config.toml
model = "multi-label audio tagger"
dataset = "synthesised sound scenes: up to three everyday sounds over a background"
train_examples = 26041
gain_aug_db = 10
n_mels = 64
hop_length = 160
input = "log_mel"
spec_augment = false
win_length = 400
arch = "tdnn"
norm = "batchnorm"
activation = "prelu"
depths = [12]
kernel_size = 3
stem = "single"
widths = [256]
num_labels = 61
init = "trunc_normal_002"
optimizer = "muon"
muon_scale = "original"
lr = 0.021
momentum = 0.95
nesterov = true
orthogonalizer = "polar_express"
adamw_lr_other_params = 0.0018
steps = 10100
batch_size = 384
epochs = 148.9
lr_schedule = "step"
warmup_steps = 500
weight_decay = 0.01
adamw_weight_decay_other_params = 0
Rows from block 7 of a small multi-label audio tagger, named by matrix and row number. Each number is 128 + 24 x the weight over its row's rms, rounded and kept within 0 to 255. All counts start at 0. After the name is the row's rms in percent of the matrix's.
Before each channel's rows are labels from the 100 clips, of 14848, where the channel reaches its highest value: "peak on" is the class under the peak. Only what is clearly more common there than usual is listed. The data: synthesised sound scenes: up to three everyday sounds over a background. In brackets: how many of the 100.
# conv: pointwise conv (model.blocks.7.conv.weight, 256x256x1), inputs 86-171

peak on: water drop (64); zipper (33)
conv.93 099 [139 141 138 112 153 122 100 134 128 116  91 109 159  86 130 141 135 133 125 104 144 137 102 127 110 138 196  99 117 114 123 101 112  82 119  95 126  65 136 158  96 136 144 127 114 109 115 140 113 148 119 178 111 177 104 174 101 171 153 106 152  95 101 147 128 145 115 149 138 132 188 113 140 133 114 103 145 115 111 140 138  99 102 104 101 109]

peak on: explosion (40); car passing (33)
conv.173 092 [122 158 140 141 124 119 115 113 123 128 111 106  79  92 126 106 127 123 128 118  97 154 106 170 126 135 107  88 130 120 104 103 161 117  62 131 116 128 160  98  82 135 112 136  96 147 145 132 165 101 133 137 164 140 110 127  73 102 129  93 150 125 133 139  95 114 136 150 132  78 130  99 174  94  83 118 114 120  96 137 137 110 119 152 143  72]

peak on: car horn (65)
conv.89 090 [134 151  87 107 113 123  80 136 121 110 121 145 107 123  82  82  88 153 121  72 148 149 131 127 100  85 144 100 165 104 112 104 116 130 139 134 108 141 114 142  94 148 145 140 170 114 162 160 107 131  88 110 156 124 114 129 163 123 131 120 185 141 133 115 166 146 120  80 121  81 150 159 130 128 156 130 141 118  94 121 105 102 115 103 162  74]

peak on: bird chirping (27)
conv.65 095 [125 123 145 134 152 141 107 121 127 116 139 159  96  98 187 111 135 129  82 110 117 117 164 103 126 127 127 135 137 141 107 157 121 106 100 182 118 113 140 148 135 147 108 140 136 154 126 150 131 126 149 140 125 129 121 125 113 128  98 119 126 147 146 127 132 147  93 113 116 127 111 110 114  99  72 140  98 133 100 121 137 109 161 179 137 144]

peak on: bird chirping (88)
conv.232 101 [ 99 131 134 148 142 119 145 107 131 138 100 127 130 154 144 172 124 144 153 100  85 107 121 117 120  99  98 105 151 133 109 126 165 143 145 181 137  89 106 137 121 138 129 152  96  96 123 155 133  69 110 128 114 115  70 135 136 125 120  86 101 116 157 168 156 137 144 173 106 121 128 126 131 145 155 116  96 120 163 106 150 109 179 125 102 139]

peak on: speech (28)
conv.8 092 [132 138 168 126 118 123 119 133 117 106 134 101 123 130 120 104  95 123 137 106 158  75 111 159  96 108 125 174 114 115 103  93 109 123 117 138 181 171 106 117 117 136 112  92 139 111 139  97  98 116 105 144 150 122 154  99 189 125 120 126 129 123  94 157 131 132 150 105 156 133 120 105 113 103 129 125 144 149  95 139 180 119 126  85 147 152]

peak on: doorbell (96)
conv.31 103 [147 147  71 163 125 137  87 104 140 100 109  96 132 110 166 123 157 105 120 117 171 103 108 112 119 124 123 132  96 122 136 134 112 105 118 127 140 140 135 164 101 158 146 139 121 133 160 121 124 125 117 155  77 151 135 121 108 102 148 141 131 128 109 135 134 145 107 115 134 105 148  98 142 105 116 151 103 141 131 142 141 107 123 140 126 138]

peak on: door slam (80)
conv.201 097 [111 101 117 133 156 168 127  95  99 108 144  81 135 126 144 104 135 189  90 111 132 113  98 183 117 157 107 126 123  98 122 143 142 146 121 120 138 117 116 144 152 107  99 149 139 180 121 114 123 130 124 123 124 146  88 108  82 143 120 113  95 115 111 114 100 166 114 120 131 129  94 135 119 145 156  99 122 126 117 177 151 105 133 127 135 141]

peak on: glass breaking (95)
conv.228 102 [ 73 129 147 136 112 109 129 168 123 122  97 112 117 104 152 121 127 114 100 152 112 121 150 153 143 135 146  73  92 145 108 154 158 129 134 111 162 132 114 119 128 154 132 114 117 109 116 139 179 141 174 154  79 151 131 130 115 107 127 133 126 113 130 134 130 126 130 147 144 162 137 126 111 139 127 122 132 147 111 144 150 106 130 107 103 176]

peak on: water drop (35)
conv.230 102 [120  84  88 126 154 181 129 111 135 128 101 111 126 121 131 114 107 155 136 137 141 121 124 138 126  86 142 121 132 152 113  95 107 139 113 125 128 133 110 118 114 109 120 115 104 134 140 167 132  78 126 133 115 147 168  99 152 128 128 135 118 142 121 140 117 128 170 170 111 100 123 145 133 115 110 118 149 117 150  98 134 122 137 157  87 171]

peak on: bird chirping (51)
conv.10 098 [ 81  79 130 132 160 112 152 106 104 141 109 101 115 100 135 128 139 114 154 104 120 109 141 123  93 139 121  98 167 120 137 118 107 127 131  92 147 122  85  95 153  82  82  82 119 113  99 123 112 114 105 172 146 108 149 146  97 174 108 140 179  94 138 138 105 158 153 123 152 141 105 109 115 121 117  88 128 162  88 148 119 152 150 121 145 107]

peak on: car horn (84)
conv.54 100 [105 101 105 119 108 124 159 142  88 152 125  95 118 173 133 140 139 133 149 132 109 111 142 141 136 107 182 158 140 104 162 117 136 142 166 171 142 149 143 111 197 100 156 118 125 121 107  99 126 120 135 103 147 108 121 114 167 104 112 145  98 169 125 135 122 122 132 116 123  95  86 140  92 124 117 132  73 124 107 157 120 103 105 129  82 106]

peak on: glass breaking (94)
conv.224 100 [137 131  94 105 137 105 141 128 148 121 140 141 125  99  97 128 136 113  81 121 113  95  87 145 124 127 113 157  94 140  98  86 116 121 139 121 137 117 148 126 118 131  73  87 158 144 113 145 103 117 123 109  92 103 159 147  97 135  94 129 114 149 144 168 118 126 112 173 135 124 149 161 115 169 176 157 154 147 127 143 130 124 161 107 116 134]

peak on: church bell (75)
conv.80 104 [117  88 133 132 130 125 139 151 126 115 158 130 148 144 131 141 127 163 100 156 141 122 116 136 151 114 170 126 139 130 141 142 109  92 159 117  94 101  98 166 133 123 143 142 105  95 136 129 128  66 178 188 126 121 139  85 136 102 172 138  78 131 113 100 124 106 137  92 142 109 122 164 131 140 116 132 154 138  78 106 176 144 107 143 151  94]

peak on: door slam (29)
conv.161 100 [132 113 140 109 181 123 101 160 112 159 158 144 138 126 129 118 175 130 197 139 154 135 113  83 157 169  89 141 151 110 148 113 141 115 187 137 108 136 156 118 141 101 154 141 102 128 103 106 128 104 114 108 119 104 137 135 120 158 138 118 101 150 139 143 174 126 128 123 146 140 122 120 126 128 141 123 115  98  93 122 137 102 144  92 106 120]

peak on: explosion (100)
conv.240 100 [106 120 128 118 117 132 158  93 147 102  99 114 163 125 118 143 125  66 141 124 142 160 172  98 139  85  78 144 167 105 115 121 104 155 118 170 111 116  97 129 146 135 118 129 138 140 113 129 137 100 126 105 126 132 163 148 140 125 116 119 186 117 129 112  98 118 137  85 121 131 128 166 120 115 127 133  85 123 128 125 133 133 121 112 126 141]

peak on: water drop (90)
conv.130 103 [153 160 132 125 116 155 128 125 102 159 140 112  90 139 156  92 116 139 138 139  60 148 120 121 117 151 146 117 136 132 132 125 137 133 114 119 119 109  85 139 109 146 100 147 142 143 125 149 143 106 105 105 148 152  98 138 127 155 148  72 116 123 157 111  97 111  98 174 122 109 131 114 122 127 168 169  94 147 149 103 110 139 121 129 124 141]

peak on: thunder (72); speech (25)
conv.150 106 [140 125 152 185 129 151 121 131 104 121 120 152 108 139 132 135 140 151 133 172 113 147 117 118 109 182  96  87 112 170 150 140 168 129 139 107 199 134 152 149 111 155 162 151 126 137 141 115 129  94 160 146 152 134 126 116 143 110 135 100 116 150  97 127 116 137 100 123 167 138 102 143 133 150 146 130 119 121  83 116 143  90 129 124 160 128]

peak on: ball bouncing (100)
conv.82 100 [137 108  83 121  90 100  97 103 121 144 140 143  82 108 159 152 124 125 156 112 113 115 109 117 159 116 125 135 118 153 102 111 113  91 104  91 112 102 103 116  94 175 134 129 136 139 149 151 118 148 129 116 124 102 134  97 110 113 127 116 101 133 112 123 158 114 115 115  99  99 177 134 143 156 145  93 133 133 118  98 145 116 121 123 104 119]

peak on: explosion (83)
conv.22 108 [162 123 139 107 139 120 136 120  91 149 137 131 137 130 123 126 149 173 179 139 110 116 129 138 110 123 124 128 128 123 133 152 182 107 129 133 147 135 131 105 163 105 159  94 100 158 142 112 120 150 162 125  83  87 116 166 147 125 106 121 160 132 139 142 158 135 150 124 179 120 147 148  79 132 118 181 100 142 105 124 174 112 129 151 126 121]

peak on: laser zap (88)
conv.70 102 [143 150 128 121 147 133 151 113 135 111 166 151  82 123 120 105 155 122 153 116 135 140 196 101 120 157 105 154 118  89 127 130 111 155 113 125 115 119 119 181 101 122 147 103 156 122 129 113 150 105 184 123 153 135 143 125 108 150 138  88 162  88 155 145 129 122 145 104 128 127 154 135 119  89 118 141 136 135 149 161 114 144 152 155 153 119]

peak on: explosion (100)
conv.135 100 [ 99 150 143 152  77 122 168 114 118 136 152 119  99 116 131 158 123 110  88  73 128 112 212 167 119 132  98 109 126 116 130 122 208 107  94 146 140 129  97 107 131 167 143 130 129 128 182 118 157  79 108 117 132 127 129 132 107 110 103 104 152 105 107 132 139 102  83 122 153 144 140 105 122 163 100 111 106  89  98 110 148 152  67 140 117 110]

peak on: ball bouncing (97)
conv.231 099 [117 133  93 131 120 163  83 132 115 157 144 143 129 107 126 124 168 150 121 111 157 101 105 144 135  79  97  83 140 119 133 151 113 121 164 140 139 130 111 137 133 158 133 140  94  87 146 160 137 159 102 160 150 159 128 100 109 116 129 112 114 117 118 140 131 129  92 122 144 116 132 108  89  93 154 154 127 126 118 117  88 109 119 147 129 105]

peak on: church bell (98)
conv.118 100 [116  98 116  99 170 116 102 158 133 161 117 145 158 113 130 118 119 160 132 178 135 148 109 118  89 165 148 131 114 102  87  88 169 141 120  77 144 153 100 114 116 111 145 136 125 159 137 127 128 103 148 127 134 133  99 128 126 125 166 112 145 115  97 146 147 123 121 131  94 128 127 153 131 125 106 120 106 118  80 124 139 138 177 169 122 122]

peak on: bird chirping (42)
conv.69 104 [122 115 150 151 134 132 129 136 126 150 137 164 121 124 148 104 115 128  97 177 150  88 172  94  86 114 127 147 115 128 151 142 154 149 163 154 106 148  89  84 131 142 169 152 133 107  99 133  84 133 156 143 110 102 120 177 115 121 112 115 150 155 119 103 168 125 118 128 125 153 112 139 100  81 127  94 146 128 107 146 116 156  83 142 132 130]

peak on: laser zap (100)
conv.7 096 [144 116 136 123  93 132 113  93 165 152 150 123 101 119 128 119 118 116 128 157 162 105 159 134 178 129 114 160 107 153 140 111 134 114 159 131 129  81 166 151 134 118 124 122 113 153 123 131 128 133 154 112 131 125 106 122 117 121 124 110  97 187  86 145  99 132 160 150 131 125 121 118 109 148 120 166 141 145  63 148 100 194 130 109 116 104]

peak on: whoosh (95)
conv.204 102 [115  84 114 139  62 113  89 126 139 118 102 146 139 139 114 147 121 125 116 124 123  96 125 126 126 109 119 119 146 157 125 127 138 131 122 159 110  98 109 105 128  99 100 183 136 145 122 127 177 124 119 105 124 184 101 135  85  80 105 163  97 117  92  85 147 168  85 144  75 130 126 197 140 143 139 127 106 136 118 131 140 172  79 127 141 111]

peak on: zipper (97)
conv.241 100 [144 105 133 160 111 126 144 122 134 105  90 148 136 137 116 142 127 135 120 128  96 150 128 147 149  94  98  86 113 116  89 127 146 126 140 112 114 112 107 117  98 133 163 132 132  91 134  96 131 185 113  97 134 173 141 131 113 128 147 152 129 160 149 149 141 103 129 135 120 137 130 119 109 129 103 150 110 146 138 141 180  84 119 156 138 134]

peak on: ball bouncing (93)
conv.91 091 [113 120 132 118 148 105 112 123 116 111 106 114 102 122 149 191 116 139 156 102 152 122 179 173 106 141  73 111 119 104 101 134  89 115 156 129 134 134 125 138  94 148 142 140 181 133 137 158 116 101 147 118 101  67 110 130 128 166 117 127 122 136 147 134 132 147  86  93 145 105 142 116 103 114 153 119 127 125 137 159 128 155 127 131  84 122]

peak on: car horn (71)
conv.172 105 [116 109 132 128 158 138 158 180 131 150  84 148 138  80 115 141 104 152  99 159 116 131 120 125 158 151 156  88 166 105 136 126 129 175 118 122 128 138  86 110 149  94 139 147 126 122 132 124 140 116 105 113 200 140 133 153 132 138 148  80 114 144 138 138 112 129 127 137 120 122 132 112 147 132 122 126 116 156 140  78 110 138 122 126  85 101]

peak on: doorbell (100)
conv.92 101 [126 139 170 111 104 133 131 110 165 147 146 134 109 136  96 116 153 135 102 119 136 127 114  88 130 131 107 102 113 115 178 120 162 123 125 127 118 170 159 110 118 104 179 146 110 131 177 119  86 139  97 114 108 118  92 158 115 153 123 124  95  59 127 179 127 167 100 129 150 109 162 139 124  92 111 179 139 140 135 100 130 130 152 126  71 147]

peak on: barking (42)
conv.151 106 [154 150 148 133 129 102  76 145 108 121 102 128 110 121  84 106 157 172 122 119 162  96  78 106 133  95 116 174 150 174 105 103 157 152 166 108  99  86  97 134 153 137 139 150 121 142 117 133 152 107 149 138 111 104 163 113 124 126  85 130 171 102 109 184 109 150 140 110 155 148 120 112 100 101 126 110 148 117 169 160 137 118 141  96 142  94]

peak on: speech (80)
conv.126 102 [150 146 176 138 177 176  96 127 114 156 100 168 122 123 148 140 114 133 134 153 141  92 108 166  95 137  91 106  99 120 109 123 119 141 113 139 160 112 124 123 106 158 143 125 145 162 137 112 141 119 119 141 130  84 121 107 141 184  67 147 134  70 137 104 143 107 161 110  99 159  99 130 100 158 116 156  87 124 140 151  83 124 121 144 110 134]

peak on: zipper (34)
conv.96 098 [127  79 127 124 109 146 118 119 109 145 135 119 131  79 188 141 146  97 165 108 112  79 165 152  71  97 151  82 143 136 146 133 115 116 148 123 132 103 150 125 117 140  93 122 116 111 101 116 148 141 189 118 105 119 136 136 154 127 132  85 145 136  91 138 138 154 121 145 156 133 153 141 131 130 105 149  93 144 123 128 140 145 109 118 131 122]

peak on: bird chirping (48)
conv.90 095 [122 106 147 143 141 127 106 151 113 138 120 122 111 143 122 104 158  78 134 132 125 130 165 149  90 105 128 116  91 140 133  92 113 129 117 105 111 155 123 134 108 123 142 115 162 129 136 129  91 123 115 156 138 124 128 160  92 168 144 114 143 141  91 151 151 108 116 136 163 138 150  81 121 120  81  99 140 138 106 138  98 150  67 118 145 136]

peak on: zipper (100)
conv.157 094 [103 106 138 114 124 154 134 107 108 124 151  95 112  74 126 128 103 155 152 107 108 126 136 117 132 157 127 142 158 136 105 180 136 115 144 146 115  95 136 141 156  91 127  94 111  83 130 123 129 137 151 152 125 191 113 152 171 100 131 129 105 130 117 110 155  94 137 178 102 127 110 164 109 140 133  70 108 162 148  87 161 140 135 151 106 198]

peak on: car horn (47); spray hiss (26)
conv.51 101 [124 106 140  75 134 106 146 172 149 114 113 134 126 131 145 131 130 150 149 148 118 118 110 136 117 115 184 144 133 155  86 158 154 145 120 133 158 106 113 131 114 112 102 104  96  94 145 138 120 129 147 112 111 130 181 136 157 133 115 109  94 152 127 157 158 112 138 162 155 147  61 100 138 116  93 118  99 118 166 122 100 119 126 126  99 100]

peak on: barking (53); drum roll (32)
conv.180 100 [109 153 134 137 130 122 145 128 126 134 134 147 112 109  88 103 130 117 148 151 137 160 132 162 104 133 119 119  97 115 137 120 121 153 112  90 117 100  82 108 127 119 106 123 149 123 148 104 138 159  91 117 149 104 106 139 126  92 142 116 179 156 122 133 131 108 113 155 135 188 133 128 124 134 137 184 140 150 177 114 110  59 151 171 202 168]

peak on: car horn (99)
conv.18 102 [116 104 166 116 163 114 149 131 123 144 134 165 124 156 170 107  93 152 117 113 136 142 137 138 117 123 120 156 107 112 181 106 122 144 122 140 143 196 121 121 156 116 119 119 123 107  74  89 109 105 127 121 133  93 111 110 128 153 103 139 119 129 110 127 126 101 155 121  92 129 137 102  97 157 162 129  93 133 152 120 118 107 107 148 127 114]

peak on: zipper (66)
conv.98 099 [127 123 125 127 165 140 148 183 140 180 129 126 121 117 128 134 125 112 126 141 145 115 130 143 154 129 103  87 124 142 149 119 144 119 167 132 114 111  77 125 126 177  98 132 116 137 111 112 128 137 135 179 135 154 111 141 120 150 148 173 121 132 111 134 129  85 164 111 152 122 126 108 104 121 152 148 144 119 140 127 142  94 115 144 121 131]

peak on: thunder (34); glass breaking (33)
conv.143 106 [162 122 150 125 126 134 170 102 118 144 102 142 113 161 145 142  95 101 123  90 164 120 130 144 160 115  96 192  99 180 109 151 141 163 133 172 146 140 120 139 101 154 132 120 125  91 126 155 149 106 150 129 134 143  88  64 133 132 171 146 131 125 133 124 121 138 162 110 161 124 123 131 144 126 121 141 117 139 143 167 147 114 136 107  92 100]

peak on: door slam (53)
conv.20 096 [ 86 124 139 112 159 156 134 127  93 161 106 116  90 124 123 115 141 127 136 154 146 122 124 138 139 116 142  91 115  94  97 199 142 181 157 116 128  90 118 134 122 101 120 151 112 153 141 108 129 183 132 124 127 110 109 127  89 136 104 126 156 116 167 106 121 112 130  80 155 112 153 127 158  88 118 115 121 136  77 103 177 113 131 137  98 130]

peak on: whistle (100)
conv.29 105 [173 111 148  97 110 120  90 122 106 121 108 106 109 105 133 130 147 149 146  95  74 132 113  79  88 154 124 146 106 160 123  92 137  95 139 171 130  98 147 166 118 112 123 123 137 188 100 129 110 113 126  72 133 135 112 115 110 114 112 102 137 113 111 151 143  57 114  96 119 142  62 132 113 121 159 113 155 114 117 129  93 118 109 140 119 133]

peak on: zipper (34)
conv.145 109 [131 126 148 115 123 150 110 125  98  98 146 141  52 156 123 109  96 108 149 126 145 119 105 110 115 120 127  73  90 109 146 167 118 118 117  99 100 131 102 151 164 103 126 109 126 119 137 115 116 110 109 110  96 144 108 153 108 129 131 105 156  96 106 142 177 127 133 121 134 192 119 143 113 133 107 156 122 147 119 150 141 128 139 131  74 151]

peak on: zipper (71); whistle (29)
conv.37 100 [114 159 119 110 115 114 137 154  99 103 123 155 113 157  93 102 133 147 109 120 121 154 135 164 132  82 119 130 121 128 108  91 170  80 163 121 143 117 145  95 107 148 104 139 145 163 139 153 149 123 137 144 155 171 135 143 133 168 144 114  96 122 127 130 145  96 125 117  84 101 126 149 132 148 125 129 117  82 102 165 158 111 108 170 143  97]

peak on: bird chirping (85)
conv.170 105 [120 129 142 153  97 101 150  78 113 125 117 111 133 149 136 116  94 136 134 118  64 108 141 119  99 161  71 127 138 123  67 110 137 187 124 160 147 117 109 146 133 136  86 150  97 151  96 154 135 117 111 156  85 139 144 160 157  94 129 151  85 130 131 123 116  87 158 136 107 139 135 139 133 114 115 150  89 141 156 164 110  85 106 160 148  83]

peak on: glass breaking (93)
conv.40 104 [126 126 112 141 150 127 108 110 116 102  85 147 132 120 137  97 100 119 146 124  80  75 171 113 108 148 107 118 106 137 114 119 110  86 104 145 132 128 145 129 172 117  99 125 177 152 126 136 117 133 158 102  84  94  94 117  86 111 116  93 126  97 136 109 135 132 175 144 106 110  94  79 124 142  65 177 144 138 110 108 140 134 128  83  82 156]

peak on: church bell (73)
conv.46 096 [160 182 138  95 141 158 136 167 167 166 134 124 103 136 121 136 126 176 126 111 126 114 100 139 119 160 144 132  99 161 119 106 112 125 198 147 117 110 117 163 116  93  96  74 111 131 137  77 104 106 117 132 129 113 115 164 123 170 108 137 133 100 122 150 111 134 130 131 126 128  98 121 129  95  94 142 141 131 100 178 176 183 137 138 145 144]

peak on: explosion (69)
conv.236 095 [147 178 117  74 141 135 112 147 144 131 126 145 135  82 128 105 110 123 160 116 114  82 168 159  92 148  89 150 103 107 132 124 114 103 148  84 142 120 156 149 148 120 116 138  97  91 135 104 115  87  69 100 138 126 105 138  89 128 139 121  98 131 146 157 138 120 138 124 135 102  98 133 133 148 125 121 103 112 143 150  66  91 145 117  97 165]

peak on: laser zap (85)
conv.115 100 [ 91  88 116 126 147 109 145  89 155 136 181 115  99 120 116 138 155  97 147 120 148 143 150 118 102 150 132 142 159 152 172 125 115 147 122 158  78 124 153 132 113 102 129 163  95 153 135 135 104 101 117 126 104 103 165 144 129 149 112 138 159 160 149  84 110 133 108 128 115 130 116 126 113 107 156 102 173 134 121 107 118 119 118 134 170 161]

peak on: door slam (79)
conv.61 100 [ 93  79 163 120 152  66 141 112 119 108 135 112 101 152 108 114 114 123  90 164 102 167 143 110  99 163 125  99 118 118 149 138 200 102 130 148 100 153  81 103 113 139  93 149 170 108 121 125 155 136 142 129 140 159  98 121 117  82 150 122 152 149 133 128  44 175 104 111 164 112 173 108 116 192 135 113 124  70 137 134  74 126 133 123 154 113]

peak on: laser zap (35)
conv.131 099 [132 132 120 118 105 106 101 108 125 127 133 119 130 113 117 126 129 102 135 108 130 134 167 123 106 124  84 155 100 122 139 113 110 153 140  78 134 166 124 109 151 152 144 121 193 104 122 111 104 108 117 104 132 102 130 119 131 124 110 122  96 164 154 120 160 144 148 167 126 152 109 183 146 100 176 122 104 102 128 150  96 173 121 147 134 125]

peak on: doorbell (99)
conv.243 101 [115 133 120 125 112 163 162 139 123 153 120 118 104 164 107 129 168 142 162 117 147 123 134 115 153  72 142 158 103 147 119 119 150 104  99 107 141  76 114 159 146  77 152 122 118 167 118 128 139 141 106 121 129 134  66 141  97  98 139 116 148 124 116 148 140 122 135 134 119  86 131 130 134 122 148 169 117 111 155 131 111 164 110 173 102 160]

peak on: whoosh (67); footsteps (29)
conv.244 101 [165 123 105 120 112 105  88 126 148 139 105 132  73 164 118 149 155 138 133 113 116 145 152 150 101 118 129 113 118 105 148 121  73 126 118 130 158  73 135 116 110 148  92 116 139 109  78 119 157 131 122 109 160 154  94 129 121 148 147 128 119 114 148  64 137 192 148 135  83 171 113  96 128 118 135 116 107 108  93 130  93 127 111 133 138 141]

peak on: church bell (42)
conv.155 104 [ 95 146 134 119 106 132 158 130 143  89 113 108 109 111 143 125 119 155 157 173 147 115  91 118 123 103 146 105 146 113 144  97 135 136 176 125 159 167 122 139 136  98  99  92  94  99  89 112 174 130  74 153 135 112 158 143 104 109 113 124 100 122 133 122 161 160 114 113 140  97 119 152  94 181 103 134 102 104 145 133 127 149  92 152 130 106]

peak on: bird chirping (91)
conv.117 092 [116 135 108 140 118 123 120 117 100 148 147 148 158  94 145 113  87 157 130 112 158 101 105 138  96 109 169 126 132 145 125 109 146 168 103 201 124 151 135 112 135 135 103 108 104 147  86  97 139 124 113 146 119 129 160 119 187 106 144 118 141 170 125 136 103 131 136 144 122 108 115 146 121 126 118 124 120 132 133 134 142 104 137 109 128 144]

peak on: car horn (99)
conv.191 100 [165 107 134 122 160 100 138  96 109 145 129 133 158 126  99 120 166  82 140 166 184 161 143 134 127 106 184  98 105 122 133 121 180 177 137 135 121 192 196 126 125 132 132  82 147 113  87 156 164 110 112 111 125 130  96 128 101 144 116 132 136 132 112 131 160 125 110 140  77 113 106 112 106 109 123 133 141 108 143 120 153 110 104 147 195  98]

peak on: laser zap (63); glass breaking (35)
conv.167 105 [183 151 162 159 137 134 100 110 161 119 112 137 133 148 116 119 138 100 120 130 130 128 185 152 124 109  98 156 126  85 176 154 149  93 105  65 124 136 129 124 168 124 107 135 132 149 137 100 117  90 109 120 129 119 120 110 108 121 111  96 111 103 140  90 105 145 131  96 152 124 120 114 117 117 107 123  94 133 123 101 121 116 131  83 123 109]

peak on: glass breaking (99)
conv.219 105 [155 110 120 141 136 132 150 135 141 154 124 141 125 119 124 129 127 150  84 167 131 128 125 124 145 160 173 113 116 155 130 112 109 118 113 112 128 153 130  88 171 144 145 157 118 111 105 120 135  89 110 157 130  96 142 169 114 113 144 102 152 116 106 119 113 195 118 142 131 136 100 101 144 121 102 104 175 123 106 123  57 110 145 114 131  62]

peak on: whistle (70); door slam (26)
conv.26 103 [146 110  87 116 140 113 129  89 127 119 146 118 107 115 162 143 125  96 161 125 146  96  95 120 124 171 117 152 119 117 139 125 134 136 110 161  97 146 107 169 122 119 112 123 113 133  82 171 147 111 162  89 114 177  99 128 110  59  93 117 121 159 128 106  86 170 126 116 154 166 113 113  92 105 161 119 121 118 144 102 166 144 103 127 122 142]

peak on: laser zap (62)
conv.73 094 [128 114 132 140 149 163 153 162 149 191  97 191 120  95 182 124 144 110 109 112 158 122 188 116 120 119 132 133 133 132 121 115 129 131 129 132 100 116 148 122 145 150 133 151  82 136 108 161 126 141 154 137  88 148 115  92 118 159  90 110 137 149 118 109 122 105 119 131 114 136 121 158  63 125 136 120  94 130 122 137 140 149 157 154 119 145]

peak on: water drop (66)
conv.238 091 [197 140 123 121 129 138 126 102 165 139  69  94 112 129 128 116 116 118 118 131 133  88 108  91 150 115 130  66  94 112 157 112 120 118 118 117 127 142 124 175 150 123 100 142  62 126 124 133 158 103 107 176 152  88 120 156 139 113 120 109 138 141 148 150 143 132 119 185 132 137 117 102 142 100 117 109 113 119 129 128  88  95 129 112 144 121]

peak on: barking (88)
conv.147 103 [198 137 110 102 134 150 114 141 122 121 165 173 149 160 160 141 154 126 142 124  98 158 117 156 131 156  91 125 143 122 102 112 123 108 135 147 142  88 114 115 119 149 126 133 137 114 124 124 141 108 183 127 102 141 134 120 155 123 125 135 182  79 126  98 112  62 180 106 114 111 138 107 131 135 160 135 131 149 132 131 128 145 164 134 102 161]

peak on: door slam (84)
conv.137 098 [106 136  93 146 150  98 138 135 102 164 110  94 120 112  92 128 126 111 123 101 118 130 136 152 121 145 151 103 115 153 126 142 125  86 137 148  90 128 112  97 170 132 136 110 115 125 149 126 130 138  90  52 101 129 130 135 156 137 125 107 133 166 118 107 143 141 139 129 183 113 109 116 115 113 111 112 133 143 140 151 138 124 103  98 117 126]